{
  "arch": "unet",
  "train_examples": 245000,
  "loss": "l1",
  "hidden_act": "silu",
  "widths": [96, 192, 384],
  "attention": false,
  "init": "trunc_normal_002",
  "beta1": 0.9,
  "max_grad_norm": 3.0
}
Rows from block 5, named by matrix and row number. Rows with one number belong to one channel. Each number is 500 + 40 x the weight over its row's rms, rounded and kept within 0 to 999. All counts start at 0. Numbers have three digits each. After the name is the row's rms in percent of the matrix's.
# convs0: first 3x3 conv (model.mid.1.convs.0.weight, 384x384x3x3), inputs 354-359, a 3x3 kernel for each
# convs1: second 3x3 conv (model.mid.1.convs.1.weight, 384x384x3x3, transposed), outputs 354-359, a 3x3 kernel for each
convs0.13 102:488512492514485453546520461517511523558490454517441467562504481519480426578521446486506459516491466488478503565487617546477598572471546481465513524492545501479536
convs1.13 093:468509518475517500529536538521494500474523511476527527480471501474467405507507424523513434578493417581519479415475565427463548437456521513515510543530484521535513
convs0.14 101:465488490487482483455525499464475512555495534556523565543518508536479494482522591470439465540502496479511480479525510478513467494464457496485451514530447475528462
convs1.14 105:461505514419485532489448521455468434448473410451424419411457407396508444359501567523498456552477500517474488526524548496479523509500492480496458513512472499481493
convs0.15 102:483511521445533514478515515443485482474499567555497480482569591432481524510475467535513464535514518495491531509499407471507455490501481490548508532499543547466497
convs1.15 101:426409482448484502497488492443514547402505536444479451423492469456528440422440442504488497482498489473461451466511493471528495497532502526548523520531483485489471
convs0.16 097:490504519493526532483486499497521577511519536495497519502528517536516500463429430481450450498503498530533554522507529508515540462466512576550582484479496409397399
convs1.16 098:506507489509492476458462472560568593469494507415440467429444456488505510530515510460457427507507487597569570543552567483494504457478478630589603501490500426441432
convs0.17 100:524559490517528498463464437505587583472533500553541486391409472403495531496545552514501516497514503480454489489531510515526472495512490549476510525487537482485522
convs1.17 107:504481530531494563535508538463441457506482465500457515483485537486467547449477578550519478511493493510482500491491467480475444503499459485505521476478506440444501
convs0.18 103:507465457489476499517454476485489475469497548466510536472503566451502493422460522507518536494480504511474496503486484488501480494507500532552467560556476604543463
convs1.18 100:452497565477515568499527545414441465452472504469528510527508456520533479509498469502500488452484484506527476495521520535537520543560540549496438520484472505457486
convs0.19 095:454466428481510482478484485489503483515535475533563518430440442488455480480460526552541516565526505533483491525540496498531490484516481479482641466447512423446526
convs1.19 102:470447407503490493519533574514524650484474584478500615498468498493470509502537573513502415556526438546486383523519529499498499483486482508539644451463539472477543
convs0.20 084:541513525529511525543532562413445447469491492485479478466483465482511480471503478448455500476483538480482518524536520503512497509509496442473494466494500474502500
convs1.20 090:470495516485506527492514529556531541526502530534518549548537602492487565516505577547516528516486500534510518445484450481529490449493468435479462469515494456495478
convs0.21 104:527507496528521466495508533483510470534554544535503490390475517438496533530460482441513482436465510499513545494560503507557510506492473494509515481483488538434464
convs1.21 112:410410486471482502469500514468464455465498497430489544472503524426489507418440484526514513516522496449437452455486508451512532466484510496512525473488475465483474
convs0.22 101:531494480515493523561500523463518565525535520489504477521540590495545518555476463501501569493505566557589546505509497511485456503495489499529490560560463484539496
convs1.22 105:477461490488489496499538492547561516476482518470518511515477442449465429399406393432441486461504493429477462528478513498476530501504541498475432433448477449457465
convs0.23 101:541543583557556583502534487505489430536518467479542534472534481440514496517525456523486517488513442490514442523457429519535462534499420458475541521474599486464504
convs1.23 101:506564477551501444523476457468480553517440516514471477536522500537462565507422485515454538510457543545506512516502469550535431505523496531517567477458596471463517
convs0.24 096:523525503534532502527524492470474439497505474485488467435454480448477496460486500505485472509489481503479476467498509489523528460494504478510504488520517473502510
convs1.24 087:469503477482523509445487485522505517509496511529518533552510547503460509535500551541501517522482495552513522448488472465504488439474460462482465489511490482505486
convs0.25 096:480504459494496456527492479501482453479506462465462434489511495468503501487458488480530496517551522512529515472480575476482555503502579508477515507484505484473475
convs1.25 088:523512484525490481499475457481482531498493488495493546471443562472414557518501634459483515460486513502515546527507487523512496491485454493481468494522506483522489
convs0.26 103:510462525596464495538484447449495570543584516501478508511479599491540576538542497496526501510501474563510461518506542523489508478455468462503508472500546480545463
convs1.26 108:486483466446457460479491524459450478467496536507534540440392458365455502457510538480485513573550543470471504575546505525509505504495499424390460439498537510544522
convs0.27 101:495525521540528556523528552545563522555541513523521546485489501529516511529518499508506579435453476444452500534473395506470450494462452453470419495492478500527502
convs1.27 100:379402413500532542497491501546531495511523500513512498460483503490489517467474494497490529467467480457468481427412374500508480541557558503513529508509513526526516
convs0.28 101:445471437451475517510459475533502537517478481451481519515479496527466481463438545474497532468517556522493465484478480540501502501475476498498463562569535501550591
convs1.28 103:499530519443487538441452558469430430496464434483484478533458419569512439504557516489493491513521487500557518520494452486530504499528549484499511556532520553503479
convs0.29 100:461500592502482522491536442523516492523532495469504530404473453368449460456468465526482514540544465473486430483473443485470471450474470457465539464441553434470509
convs1.29 104:512492420490453435506469499472464544518461543504466487494478470537512543562544507514463538511474517494454503492467469503524445539540497478499555511529579486519517
convs0.30 096:389414430455481471443494548474560562451541495428542441476504513520525471506443443497490522464520560511532607504510589480479532466438476481442491565485473528535538
convs1.30 092:586563591514504529505492479497503526474479546514515611547473465488459467485490486415465474552585554541533515498479510513494523526502530483483432486512497501516498
convs0.31 087:493500426517526484500509461421446426471501459482505453491467428492487452533509515528530504520541496496494451490490536489497520488489512476490600444443544444456577
convs1.31 087:484478406516506480547530522496494623466451568535541659476477507453463496482500550496495447500510452480469371511494512512500525515511525529523598473472535524514590
convs0.32 101:491410396484476470492469446508440464416408389449429367517508533504507541461522539554536565532508554512498506478444467482477544518481513587551492532531493497541524
convs1.32 091:505499523505508598503530592513511484486458424540509527559506448541437420475432496451477449419512472493532503505478495525498557513521584522491433510481395495479431
convs0.33 100:542559562509449516484433521464487458492508508417474473493499504485467457505466498518482498517490453503486511518515530516494533490486495491503499446494502492527535
convs1.33 093:439450446453457481498473462540579534545594532535585489529566488488509488514487464534553510524557528467500512503529516490518511459477501484484481465484500499504503
convs0.34 095:463457448471482469432419387483500536479445494489475512490518538503527559516503503558544568480480502463495511570494389529506432503539507481450414561508442598584499
convs1.34 081:483492531524526568510494497482450422520512450570545483464506516503480495563521544476476514471445473468437469457453413528514492554544518451447416515501467599581537
convs0.35 100:551479527582565581565616638454511520469527548526492454489477519458439507434454504468492488487511483473534534460471468533543560539548528518560540493512520474457500
convs1.35 099:511525559497507531502546576479457488534499458570551496536554506505499466511505440486484426535558488485478448477451473539516486502504543470476474491496490496479433
convs0.36 096:521527510551556527555544507479467415516502456512499468446455483463485498484482495518504501510493499483466480451490515486519528464488501504524528515533536483509521
convs1.36 089:465487459491519492472496476527510534520505532537525547538523596476462545494483559537501538506473508528501527450485455477507478457478455477490464505518498505517498
convs0.37 100:542471462474526563462470493470498507520522544518442532473506555454502519512396537513539424515528477474462502507482536496524572419493520520519536504496454451511523
convs1.37 100:457428493445409473548531474516545497494476481495547551428476473415452530399495580491544554521499501519532526479484519468492520472520525493525492508535508457445494
convs0.38 098:400426385436441392446445412572543546537552559557563549580522520573508502574511499466454479492491526521543551546547490541536485558550503448435384470471436465454416
convs1.38 085:583579581514508547520493542500540465521548479483494414541501462539544517502511474494488518511501531517530567529519520517506502533519510482484465489513492466492461
convs0.39 099:423453463476438443477493492464554642524548509478500501447483480490568493484516441503509458533536512500532499490489513442495533425442444507525563487486590537553508
convs1.39 095:546556567528497464554542486473479500478477478512508425455464482508491481529514465422374434443453476475528570518506520493502512500494523478430453517473464558540470
convs0.40 100:493448443479463452496477474503513503503538496457508463508462493493476484487486468559572578546566600545567610475473360507490391509482395537520522540535528520543539
convs1.40 090:445453483491507539520529563532533521525520505506500490469481529495501552498515569494515553504517545494501531477436375507483418516524470483490487487482470492481470
convs0.41 085:524504503527502506533514520441464453505517492510505483482483501513524511508526512443444467481483514501499515535538543532525529530523527479497517500519524492511519
convs1.41 084:479502513497524537487511522552535554525505536535522553547535612487481569506498576564522535526486505541510527437475435477522482457491462434476450475518487467502477
convs0.42 100:563583583481476539511485481493525535564524527478536553494530542453473523508521498482516473503495438504546545480503461449513515470493471500437493524513536504529520
convs1.42 099:517546521519470508504423476490520532517499474491489433510539507532482574532487483424407423504538481525570467495475504509501483501517512430425470468507535506551532
convs0.43 103:526519528527558497554541512535499606497527570563610533551500514565489475535540495510508552528543562552566511508449545506477561484466479478487560552503515470412493
convs1.43 110:501567548482533507464525459535521503492473501455500571483453479456504487486546441537506489525448459501475426538533533545489545498498546550522467521497506483440490
convs0.44 087:413443420467501489451488471479477476494480484507493491459454457507492482551533525544540528519516517475476474520517503503510498488498500551491517518443448505458471
convs1.44 095:438454451477484495508507517545527580519497553569550605440453480459463481474485505484505458512525491450472441584534514546500488565525512641548554571481490602513522
convs0.45 105:500506515511518570461496517554548453496512527553550556458445498490491548496439462519510462540528461533474460522484469529492504462494497479464540473497549429451494
convs1.45 109:505457430540478407566510471534486515538486585539623565563537510521488576538560510489478501457454488509494481489482500498531486499562552471488538498492551503496491
convs0.46 100:522526554461449528489511486435475570496519530503509536438440530488460494513504503468536418468484487510538547497512521479515550471513512453445463497503549546562538
convs1.46 100:528558515517485471506439462485481490512473500530512454519522480488489558534479478434376397519541490543563491509489518505488483517533521399395417437470497508535536
convs0.47 102:485482464487404461471472483369484620497524485502482472473459559533514554534484485521516480453475465507541559498511531514519496479460414466518531523517549511513535
convs1.47 106:555621587453441455489481473440428469483458451509511470483455430506476471559500457404358389481465430518532497548525501496460473495507519463437459495532527567553514
convs0.48 100:501503522466479492475498502576508457586517494514517497471561473520563504508530518461480504516498518502482514497551522544544524475481539547487506530517522471518555
convs1.48 107:517432432518434453514426476530494413516503404510434437536508484527462469507441499469520519461532510456487483493507494468474467495475464500507534471508476461490467
convs0.49 092:477503514460492497476503487488494466487494471485477449498498516490481504505494499496489453509478449530496476420478537445500554420471525500513508518527537486486504
convs1.49 074:522524484505509477475485464501502508504499508529520521572540519542502497540506506533511524525509522535515524529537549518521538530533546487482473497495494497498500
convs0.50 101:445446427506441428494519479478525525469552532525558499525542504490496449459451488527499546487492557560548567528501499520499496613550544503518460488477445467484439
convs1.50 106:556527552533496556533535569490505473508478469432428502531484473505500541558607639496508508466493538468507590522532537485483477439459453501511486471500494453465470
convs0.51 103:575569589569518567514499483479469483526518445461495497476481523477472521581484502512481496521578477494536461498484493530532501487509469514526536510533601475534583
convs1.51 094:515531465542474412525477434505503535548485526578544487523480464482429510505434470474408485529490546553527525535510529528515505521549565478446471464476514511494514
convs0.52 089:525532538517507502505475459411453450523521497556527501465469474520544482517518501448456451459455478492487488505514553489493519476493518525553559488507500495515499
convs1.52 104:528535528507522530500513515565543561521499527518502521589584631479479544454455512572534551526493515508486507433475440502541511521544527430469451480513496502522510
convs0.53 101:493567567454455504481501499491508567464531544480517548485512608479473530509502509490496454474489441509532513495479496449484513455482470461451493489515563523540501
convs1.53 101:527573551559521500521468467533551526539518473505506443550562520552506547555511470434386377499528488521574516499479485518510471498528533431411436480479503534524519
convs0.54 087:475460427538539528528533531450462453469493483469499500474448442503474482577537529512518504508528495466483460498502499490502501481494498534518594487458528486463549
convs1.54 105:448447418484480474524508516550539646501482574550533609461472497460482502491514530487494438513519478469474415535514518515495504522509517647583642540491550569520578
convs0.55 104:428498494474520516459501495556509467558462494522503556566538514610540531508511583442544583508547610502506493460507468510504453500491463526440461537532507489556499
convs1.55 103:579546519608533545568505533567563497568494491466439531567547490508501514499520523410486492420514517449509509500493512490470488517493518438473450438487459476507498
convs0.56 099:516519476536541541490457504459462448483476471563479493505486517463470526505456497482489481478462478467454467510473454508519509489514525474466501481450464482472526
convs1.56 090:471422492414443511503507537467522534481523504532561487411501487429498463434507525513533520542504497594550502529506525535503515469511494494526512506536525475486515
convs0.57 101:484524524488448521494507536485547516476542550497483508511456561460445533510513514461485414523518494495550533463482492535508505497507492527478434473512526538516516
convs1.57 101:511548549528497534502504544502487491532511472499517463554557524533500515520484425468417387521557490507527474458442462508506474514522531442436443494507482505516512
convs0.58 104:500492466541489484526494472511501453479537515491538481512508482531488499521493555454485576471505620432477570405504443440505453450517483512485460520467480509488492
convs1.58 108:599550512561517504513500508528520481521500497553534528507512543501519566462484562464509537461529552427510570612523438576496437585515458532484441542505461555516472
convs0.59 103:539511478569528513583499456491530586480500568468548543510471595469544552533522505490560563498540548532571492494477511500522511542560499480489525544508490519453476
convs1.59 106:471515480444498451424469424489501510483503572459562601502463440469493432487493405499485512499463498473500496530510517497475532460502545528493497507463530505456522
convs0.60 102:447487524513521551516535474529501523595573555511561584529472479526495458521557516509495535481515528468516509438428497475461487483480506503477522491463530422462436
convs1.60 093:469466455466516490467504488558540542547509516471447454547496545481456512444484469525504565550465489519435455463460460488514487524564559460499495527493508556542502
convs0.61 098:417472526487496492493502458454439423499487491572515516480532509480427526554496554443455389450506428497520446424443546473517562405455534545535511478476535526516498
convs1.61 091:580611490540520401518467415433437487504483505543546509560590489500502510511501464465399488495487553536511541540573607507514522500487515493456495509460518540515528
convs0.62 095:518525507547550520543538503475473429508506464506497467439451484451480496467480494511497483512496490491472477454488512487516524465489498500519515509532523481508516
convs1.62 087:469495465491524500466498481516503525510499523534521542553524584492464532508488554544501528516477501539508526451486461473506482451477457466482459495511491491506489
convs0.63 099:426521487447472519475506477537607592468518516507514550434505456428518516467513498508537567497481419540543497590492460548512443572537469586519490498483496461491498
convs1.63 102:444443538495476569523488531505472458528515439549500454471494529464466507476474481552537464486501488536499496478492463517501470528525487492509541480521541454483509
convs0.64 101:431493502478481514483493548536542438521549423472524422529504467526514439481500530496475510503496485486488512504521490494509449499489532512468461529484507538471523
convs1.64 104:501440448530463531492474554509512436522521423499477514545480447542455477507473542495521567494525519508527524561536493524505469505492467550512512498497460486504474
convs0.65 099:488541545495489512481458539436464447446464538456441501516474509484522491458484517475463417557507483517495498522506526510485529483505487482530503445501494500526489
convs1.65 094:443475486488467479505486494514559545534599542518589495509530506471494501545540478503517489508526515454452503509553537512541517494498504481447489479484507527525510
convs0.66 102:471505588453459558453460517586614574521537593475517560526425441447461416455487471448481544480478497479501499490473469455466442482519412445470506473499534489514533
convs1.66 099:479475438520509409543499445539508544498512603500549561481425472557532576561574585503462492486485519477544557520500457520509432510494424509493503534508536481478509
convs0.67 101:524560499536550465544571485497505483555531474553557520477451475514493450545541432525492464556490488493479492513571646523548649555546622467497539489477504485434479
convs1.67 088:472557557391527533414514530465482542473515539462476463488532482473525457493526482492462457539491464560494460450519597388460541341386453503501503542520507512527485
convs0.68 101:463524540470499502483519499467492546516580535537597487586545525580502464561551524444483422514550484473473438425493550465476494493480470500489481471447454471443423
convs1.68 093:556551534467464477464470491490501469535526521483446509588524473540512451506527441556536552547504529504502506496528564485487497508484496508509473529506519531531528
convs0.69 104:392471510443510519478541536538495527579524489503497440498505478512502443494483447504493535471451435509464435514481516489496513516488497402476475463477483475438518
convs1.69 094:434460460490517524484514479489520538478519544491515547494503478520524483502490440511506498510497482482475440419443472453495521475521566498523568493496538530509535
convs0.70 103:521571508494479479588502530570585537491543602442523574595555557480529518534562455503541576541564561524547519514472495536449435534466496571527525528493534478492499
convs1.70 103:461434452480455446507485466564545503477501523458478455406459459455503473450442410458442495453513491420474460509473473471498500477493509453480507442491525429457478
convs0.71 103:487513470461479425501523477461469483510507485526526556494454443503477473502527487490486462532513524494496491538498500561524530492528501539540489498521539491552557
convs1.71 110:516514480556505430563530464416432485469486503509524488502484493459454520497483523464416499476441509493472554517545558514519526522523537501436444493467445501493447
convs0.72 102:536486476532490480534501473617547539663548505586574610524491498521489514505507540539483534503513550499506483542492479529485484519464435497508493502517525466495499
convs1.72 104:467489519416477504482506556546484497500462455425394405474505478494524475464556500462446459505509497439430488486487488446489506458468488433487507490482457503511425
convs0.73 102:527447428508526525496477473491465517469487562443479508530533490491533510395422501511498480490478518529470496491476471492510544455519558515540483494487429498505531
convs1.73 112:502509510460472470528498461508519503486509557597664628558547470561512494458428427488517536469498476502504459472486499518536560521533570521519491498510499450446439
convs0.74 100:487550534479471514467448546500464503477434565483523580543528488528530452514523479530531481537491463531513506485489502495511510552513487536552485444493513463513501
convs1.74 099:472448480503468466472470445518585549524580499475515434499522476482505483533537490466485456461502511453467481528536541495512503478486480496462455481504512500524524
convs0.75 104:519515557531494574546504567420541564401523516436456406500528459497496484471486543520531504486514608551561520493529518499546500475499563553487487526483513477496555
convs1.75 111:566493461566486529500460485514523499539459510523513680525441466522487579486520588535559481504529519478503514497484508492499493495530511500548529445509527461490505
convs0.76 101:502493470517491463543516505447482443443468415488449424515483501459500564509500557542562550526531491542522521494492491505507501580575550489544563485505516418485581
convs1.76 094:448425476464476508532516560506509475509511452491470458448514499451458438484480546494521512442487483471526506510494501492466473450448472482522502453482471407426469
convs0.77 097:542545444576519446510457420468522570437575568507467472485523502452506537522552496508492531515502536543536561503512482506488458550552542495542466523547514485513417
convs1.77 092:448471503508546528527567536496521528503515567486512572467479487442470486458475505500488465459517513418475527509458510504481523494491512503505483459455500468453501
convs0.78 100:512519506463482498488477544523527525490495510478480522516537587486536502543524489480454481530502476525514573505523480462510445514514462532507476512533587531525495
convs1.78 110:543556630505498536484486494493539557492526514495486468530507473487511500497508458404402387494513492492504488514517498499496492498506525493456457501520500514522501
convs0.79 096:463431415468441416455430400529523525509524532500522532467479515474495521484510520517509544481484530510517557575522449587543482602563499461481459491513498480491479
convs1.79 111:451472498487518541512543566479496472479497469455468446479489518485501530509528558530514528533512521556538545405434424426456439407435418468485480473491486466480474
convs0.80 099:503495499466443493518531522505542552518566526477441436505541555478561521488455419514550494538547501532561484569478466523459487560513490508528551479497602453413526
convs1.80 094:484448477521469493519475510483479498489494535445468515469482481444488516413392416474464445439516501412408430546498489516498499497504521452472482445453450428458452
convs0.81 102:529496519521474503549568516515470495554503478528560513399525479508538485458497468583525503498480471464495450537520522554579530546548518566525535536498509440439504
convs1.81 102:435422475470487493485521533481478510485479508494447474409470522451515531457503551541501526566513455521473431490489498487507501494502499428512546477504535511481478
convs0.82 100:517522504482490461522538551448472466471492496465511461506497525495499496450467491538550501484488452418418387495485500458454478487470478469469473456430457527495567
convs1.82 109:493495499501488488546529504449433445489469524579585680519528503499518511485510543560556534514527507439437356487498519500501525531535541434431433498474497601554622
convs0.83 098:407497533467493541556506463486578675500533514426459490463444497433444487463418482483506485489519459515530478545480465578513491537510486460521517467482562512518530
convs1.83 105:478474474465463473511545566503464489482437426467416384418378472500493502523567518492469482516513501517524533507472452467492476489484498474477535538527509509509455
convs0.84 099:508481465470481487531529534422497497454520534482476473484513471510537471455479467515529549506473493486480496472491498463501451471476409481458394523481450532523569
convs1.84 093:381389423460474489509545527462471457483478460532547549478463497509478509483473497478482496475470495505504489483502481503512505531537511538539496521534503505511490
convs0.85 100:506526548516482504500544512411436578505510504404446449447437553441443526485528491477518468527483482512599619487468500473548570432502457389446509477484583520502514
convs1.85 101:539569539501450453478443493523528531506479496464482480436427466442457527492534521436422449524540501503537502534485502509484494501531530368372440454501520512534520
convs0.86 102:516553548535530498563569522445437450476484436477480446512468461493469456546533545508521488485529554520537541458449481476466522447496553429477481533511480550487507
convs1.86 103:591636563496521530478429470487496501518490451530509447536562466568548496510479442469514564441490555421458494524509514501475503528495491465487518493495511535546518
convs0.87 101:501501557513443490519486491510480501451431520387426529535457544539507567545513521499527484493505491469503461466463522470473501454499478501510520490483557418450540
convs1.87 103:527479465478465439482430465532468470510489567527560566418417441453466517442465530553500487538482496550512485514516508481507541504536539473469496513489519477500518
convs0.88 104:463470557562521551554512500487502469523550506489500500491412507465439507502510510487473503512532467482516466468472516510476541461477479480518546454476561524520574
convs1.88 105:499469426495440396487458503467440499502489539516554543483411459460442547533569572513486552538542556517513514514501517498542534531554555454414477520498509545545498
convs0.89 100:510489529548506527532533554376453547521559509459486510517453460491473518465498535576549527524517550545578544519483453588534554599572566488463502533517513580524541
convs1.89 097:502521517469487491447452457494500517437453458417449488484433446566509509548516499433492514424468483394424473499492468494496489505481469489478472515490451577530487
convs0.90 102:549510490535533533484466471513477471501482471533473415442453482479509546460456494570563567496485525551526503433462477501524522508481460536555494519522496476552601
convs1.90 103:505472449482461472508524506471481448505471439525521558488476463477446486444458543476521505483472458547549522483482508484491512471514541489504487471482456446426448
convs0.91 101:474477583497523607488488575483499458446506472457518459423477462438507511490499549531533499500497533475493501520550527522563477497497450466486577496495601477472522
convs1.91 101:479441408517476524474487525489544646488472560491468563495473517505488589485505583508492462487518528536548536497502488485499467490503480483564665408482570417481521
convs0.92 099:533464406549503423587520437564526453508522494484529521461512478444509474502547460446471524487522519477497469470494523480506563475503552498502459499543491493537501
convs1.92 113:526516476549508481545498485513493480508491468521508467570530456541518446529507472531488453513494452520499439425489538439490552434478528445509524444525544446523553
convs0.93 103:490581564462514577507517575435471478438483538449512561467524517466480476486490551510527493563530564567517544503507524495487498505474489554527544549525598461504504
convs1.93 103:469431431640530426562534456516538495498509511418445514455485463513462498549504535449498482385455497411427463519507517499482502518499493541553507483521510441494527
convs0.94 103:538540528544534537526527508508518517446528523448495454523555522514568428502601434536489474435419461410386456509508482516522475548526483499475470488513500430478537
convs1.94 113:466464487418473504459455494450475465424480497418427479443444483429454468467443482549512492609494485576486434493523510492492502484478476522502501553488501545484496
convs0.95 101:525450408532511524464470505493471466516499472534443476488544498493499501491406485524449462540497531527454461516539421503534457454487469487494520483483503580458505
convs1.95 108:466423529440406536545528530421488501402483454466529488428477515434536497492515534546544531574516494523562520510520534499503478510513493509535512505533521466438498
convs0.96 102:502500518514504546487513562468445430469484477474491496457518518525536521553522519496487458535513472511489462381493529351449503337424478622622510568587494556549488
convs1.96 098:523506511475467481446442467482452477486455472486482498486512492505519489474484467440454436467483476438446479613576570553529530560521522513494479518498491514492500
convs0.97 104:498513497517484507529481507532530554536547599527552569535476472521507513555521532506571493513550479492517473510460500484511518514522494525455517543470534535436468
convs1.97 106:376339415405431455409474474565527529547511577477490520447405448485481481493525457483456464486477480479466462484491502459484489486480492515532528558528563541527546
convs0.98 101:505504486505523502466528541589468529644480488549465490575491444518455493491452566549521482579497516539448497484555456438493464449459450521505456528492479452476507
convs1.98 110:476460502394455476427448501479499462439493442419428422470479472454517467443546537453472444539475485554475501539536534499483510482474471473494487485492485493481508
convs0.99 096:507515502514520501506505483461464435487494469482482463449462491453475495461480494502487475512498487501481483453487523472508536449489522478496493485505506467487503
convs1.99 082:477507470485521491443476459504490510502490510529521536548514550506466512528494539540501522522486502547513524468494480480505492462486476470479459496508490491504487
convs0.100 104:449464476488535591512540564488527495492494476504487488535517538509542523523492478552557558472487486440452449504476439475466472425439476466476432485493486469479502
convs1.100 116:442447456506512502499443412514490490492490507549553566504503499536521498470441429550552570500516529425428425446427410511490503598591614493479469523501490555544549
convs0.101 104:544532466527557428494565429509486458505469450486463453508493464489500453517513446530481425543514438540515439494466633509482641510478613471505554474496541448455537
convs1.101 095:505562528478533478474503435521501534508507542502514531536551438523543409522508372519520442525520460547503440406487619396460596413476607466519549462508558453494551
convs0.102 099:508482509507473498528499483510499446499522496524542539487471414483444383494451437503514598507516618500495611512539387505547387500551412562490438571534511532528531
convs1.102 090:515489527514511577532534609524546548519525547505506491493469541490492619486497621467499582461488587488504561562515420574542408565547414517520507527522509514509483
convs0.103 103:491496555498464544503474499482505482469495523485519533489518452480484482477495519489493537462494521474495542504539404483517331461512376563492485578521553573545516
convs1.103 095:561528540560495540524488530503531528509520485519516466498496551511494608513521614465473515435492536481537596587535423586535388559518388523518527504521527494516502
convs0.104 102:414439478497479474586557535459482491532506404528437460524576454524567517493523555529458481511491493512517506526534512508511468470528512467428474549506471510476470
convs1.104 105:495457536492473563480529552516464456534533484453483433505478469522548481540579491555536453529530477453468508499512518463486495445449473518532515508520483487485465
convs0.105 104:554523529492453585504526644492521527483513545473515577539521517463487492445475556552526570513521537495553491517494507522493489567511482510510544489508588503461532
convs1.105 105:496488464516496448527496521576521526509478496409388454433431484494508534518563562475493520502511478451475497505488437452500448404450448486505547485525523477497464
convs0.106 102:473487517548502503596554530593533519600465496556502548485456398523435428539429532495533517512541504519510555517481443500487443492499470501481484511506573460496528
convs1.106 105:490467473488459488508472552534514511533516444460421400442517521456528520484539528537498495464473492457463525501497510447465466461456461467493499491493486476485503
convs0.107 099:471452441438495482450480445488533628537551573535521543505420548479490525489465460496508476547530489514492496522459470570499497542503475431506480517537530541595520
convs1.107 096:440516531439484499515549551480463472470488454507511455511437432499454440524503489448440452484512474476517501479475469523504490526521538483414430503510479515525480
convs0.108 100:503511479482535533494518534546487511522472494487509554502494510507465469528560508467535629436551607430557512492492477501476491480457526546429406526495536479504436
convs1.108 107:561545518550520515508466488514529505540483455478400422476513477477542545476545552479460442430468479428452532517524514493503506484478495504507469522500474513514487
convs0.109 102:504460478480476472501535510439491474515491481579570536426473534515476492535451575466537499532550534519516446522529507549540535510457529514504509558550547575534539
convs1.109 096:598612534601548447533490443455418447492454476541521448505451487481435489498500500405382432477500558525534573548526522508472512517502507471413433477461464519525510
convs0.110 103:466539534507508548461504545472549546422534501492482476465519489447565542455479476500498538518564497480535519505465460556501455572533464544507542516497588524513558
convs1.110 101:511461486576501519500505523477458495524487466525494482421459502453497534483499500532498445434475473501483500514467430548504423539519467461513520454515524465492524
convs0.111 103:447473458461478476485505489533523584522555587542555539558518483517561517468490524506448458545521457502516476529498501535534457479467495519482487525524510516434475
convs1.111 113:505552551511559560539564550408489510437523515474492524440505507461491516461487543561517474602486467564508474499573541528542508522519505503529517517514516495456477
convs0.112 103:535502636562469538572486492514499447498518464423488448540455448526461442559521514481467464480526491497531488477445447528512480518523505525536556505496553490498545
convs1.112 093:489474465446457433474456468472444488517469532544509544455432493461463538529504546477455539507478559481478526527506493544533497525526509502463496519479518534516525
convs0.113 096:460469383468468392491463391513522522489515514538542517503504468489456407470467426541536590558548598588586630451515428460492416514508423505455418531522487510503465
convs1.113 080:521511594482505630518535624503528478525541484505512444528473444518485502522514537479469481491473485517523536534538508545550496529544499488499471497510473483503486
convs0.114 100:579495486533476499523473486505525517511549518487543506508490495469466506480468525539566603518545565526567590578529411597557437582543465521544558497533551468518554
convs1.114 089:440415465456461510529544590518516536508483497485474511437455534434486599456525631510527517525528530499502534432434424427428386448449392448474504457474494462469480
convs0.115 095:514522494519521486522512474473473440490503470482484458444463493460482505468488500504484479511488487506481485458493513477511526445482507472502498490519515465493503
convs1.115 084:483520490491532513445487477513498510506494510527521539532500553495461522537508569528494522513482507553520538469497473482507485449475454466480454490508482479499474
convs0.116 095:535546526531533512546532502483478434485500475461468460449459488445470500459476488514496497519503496498471490453498511478519525439479498494507516504530535453478504
convs1.116 083:483511481489516491450481468510506541499494525524517541520493548502478532550530582511483515503479501556525530490504476492508483447470448488503487489514502474498483
convs0.117 102:498551515524568486554595474492485502520467454489448444551526520507526477528514455543490422528485412562511425556466589557488602558487568428489534491493569484489555
convs1.117 095:485545516462535486461501445505512541475493569469509597480520478485531476483479412549503434562524440577514399389455570407457566419490604395480550442502573449512581
convs0.118 101:502505522464489515471492506537486486495466483532447491506556576519446525531481496518433510492478555491504545506527514502539527470477527469537464453527535463483489
convs1.118 103:475531508456537525483479519500533524512478468491438431474539450511518444463484467480415485463459476451433499472486465482530504482518519490513489555524477524528442
convs0.119 101:399458494504518512517487507571501552644509503569522554508498519524504548548545620479452482519516504484519472527531486550551535540506492550529453515546490418502501
convs1.119 095:449505518340481524446450583552532508492523509459456471474485445464549447391526487535502506552484529494451523521534505456480500487502481496506492530511486511516488
convs0.120 099:490463466502469458491487465515464446518461437522480464497516486506531467547543469426466438439499442438502434581485595573486603587494580485489498515505528499498525
convs1.120 086:543527501530500437568513440498486489512505521520510520469511488456496450424501434512509471545521473523518502485471548457449542475462538510502484526511497515514504
convs0.121 102:466459544547444508505464426557513490557511534542502548530458514563512512533529500420429494505498524526535536454485505472508469460510485523556569455447567484412499
convs1.121 093:577558444487489452463423500528485559516482533460468481557487478545506522500510500535507460573521492547526545564519502489493465482484501497507573508484565461485480
convs0.122 101:512480517497495530507550508447499360408495448387489505503480592461448459491490512538465512527506503513545489499496493506515512461510511511525455523546547495552579
convs1.122 111:547517465542487408492448379496461449536450489535539546555501463533431513531445459517487512517487549511467497506498510510510515526557555489482506482479515497493502
convs0.123 099:470545543455392483520488494432512601458540544468516512451497567503489539486441478455439383454527529506547558478533549460498511458492529487494466487534606532527491
convs1.123 100:593596550525507519520446482502516499502497526506503465554552480516536563527476483389350394489503442540543470498488526480482490501523514425427438440477488504535524
convs0.124 099:601497465562513436462504536475420387474542482402495511493501528466501535449517521570579563597557533468569605556542390522564475522576513497507515457495488469448450
convs1.124 115:466474469479511500511586537440513529439482512416475492414500500433478494468431481492483536528439501512424444460490532479523522481513531491542540495462491505416422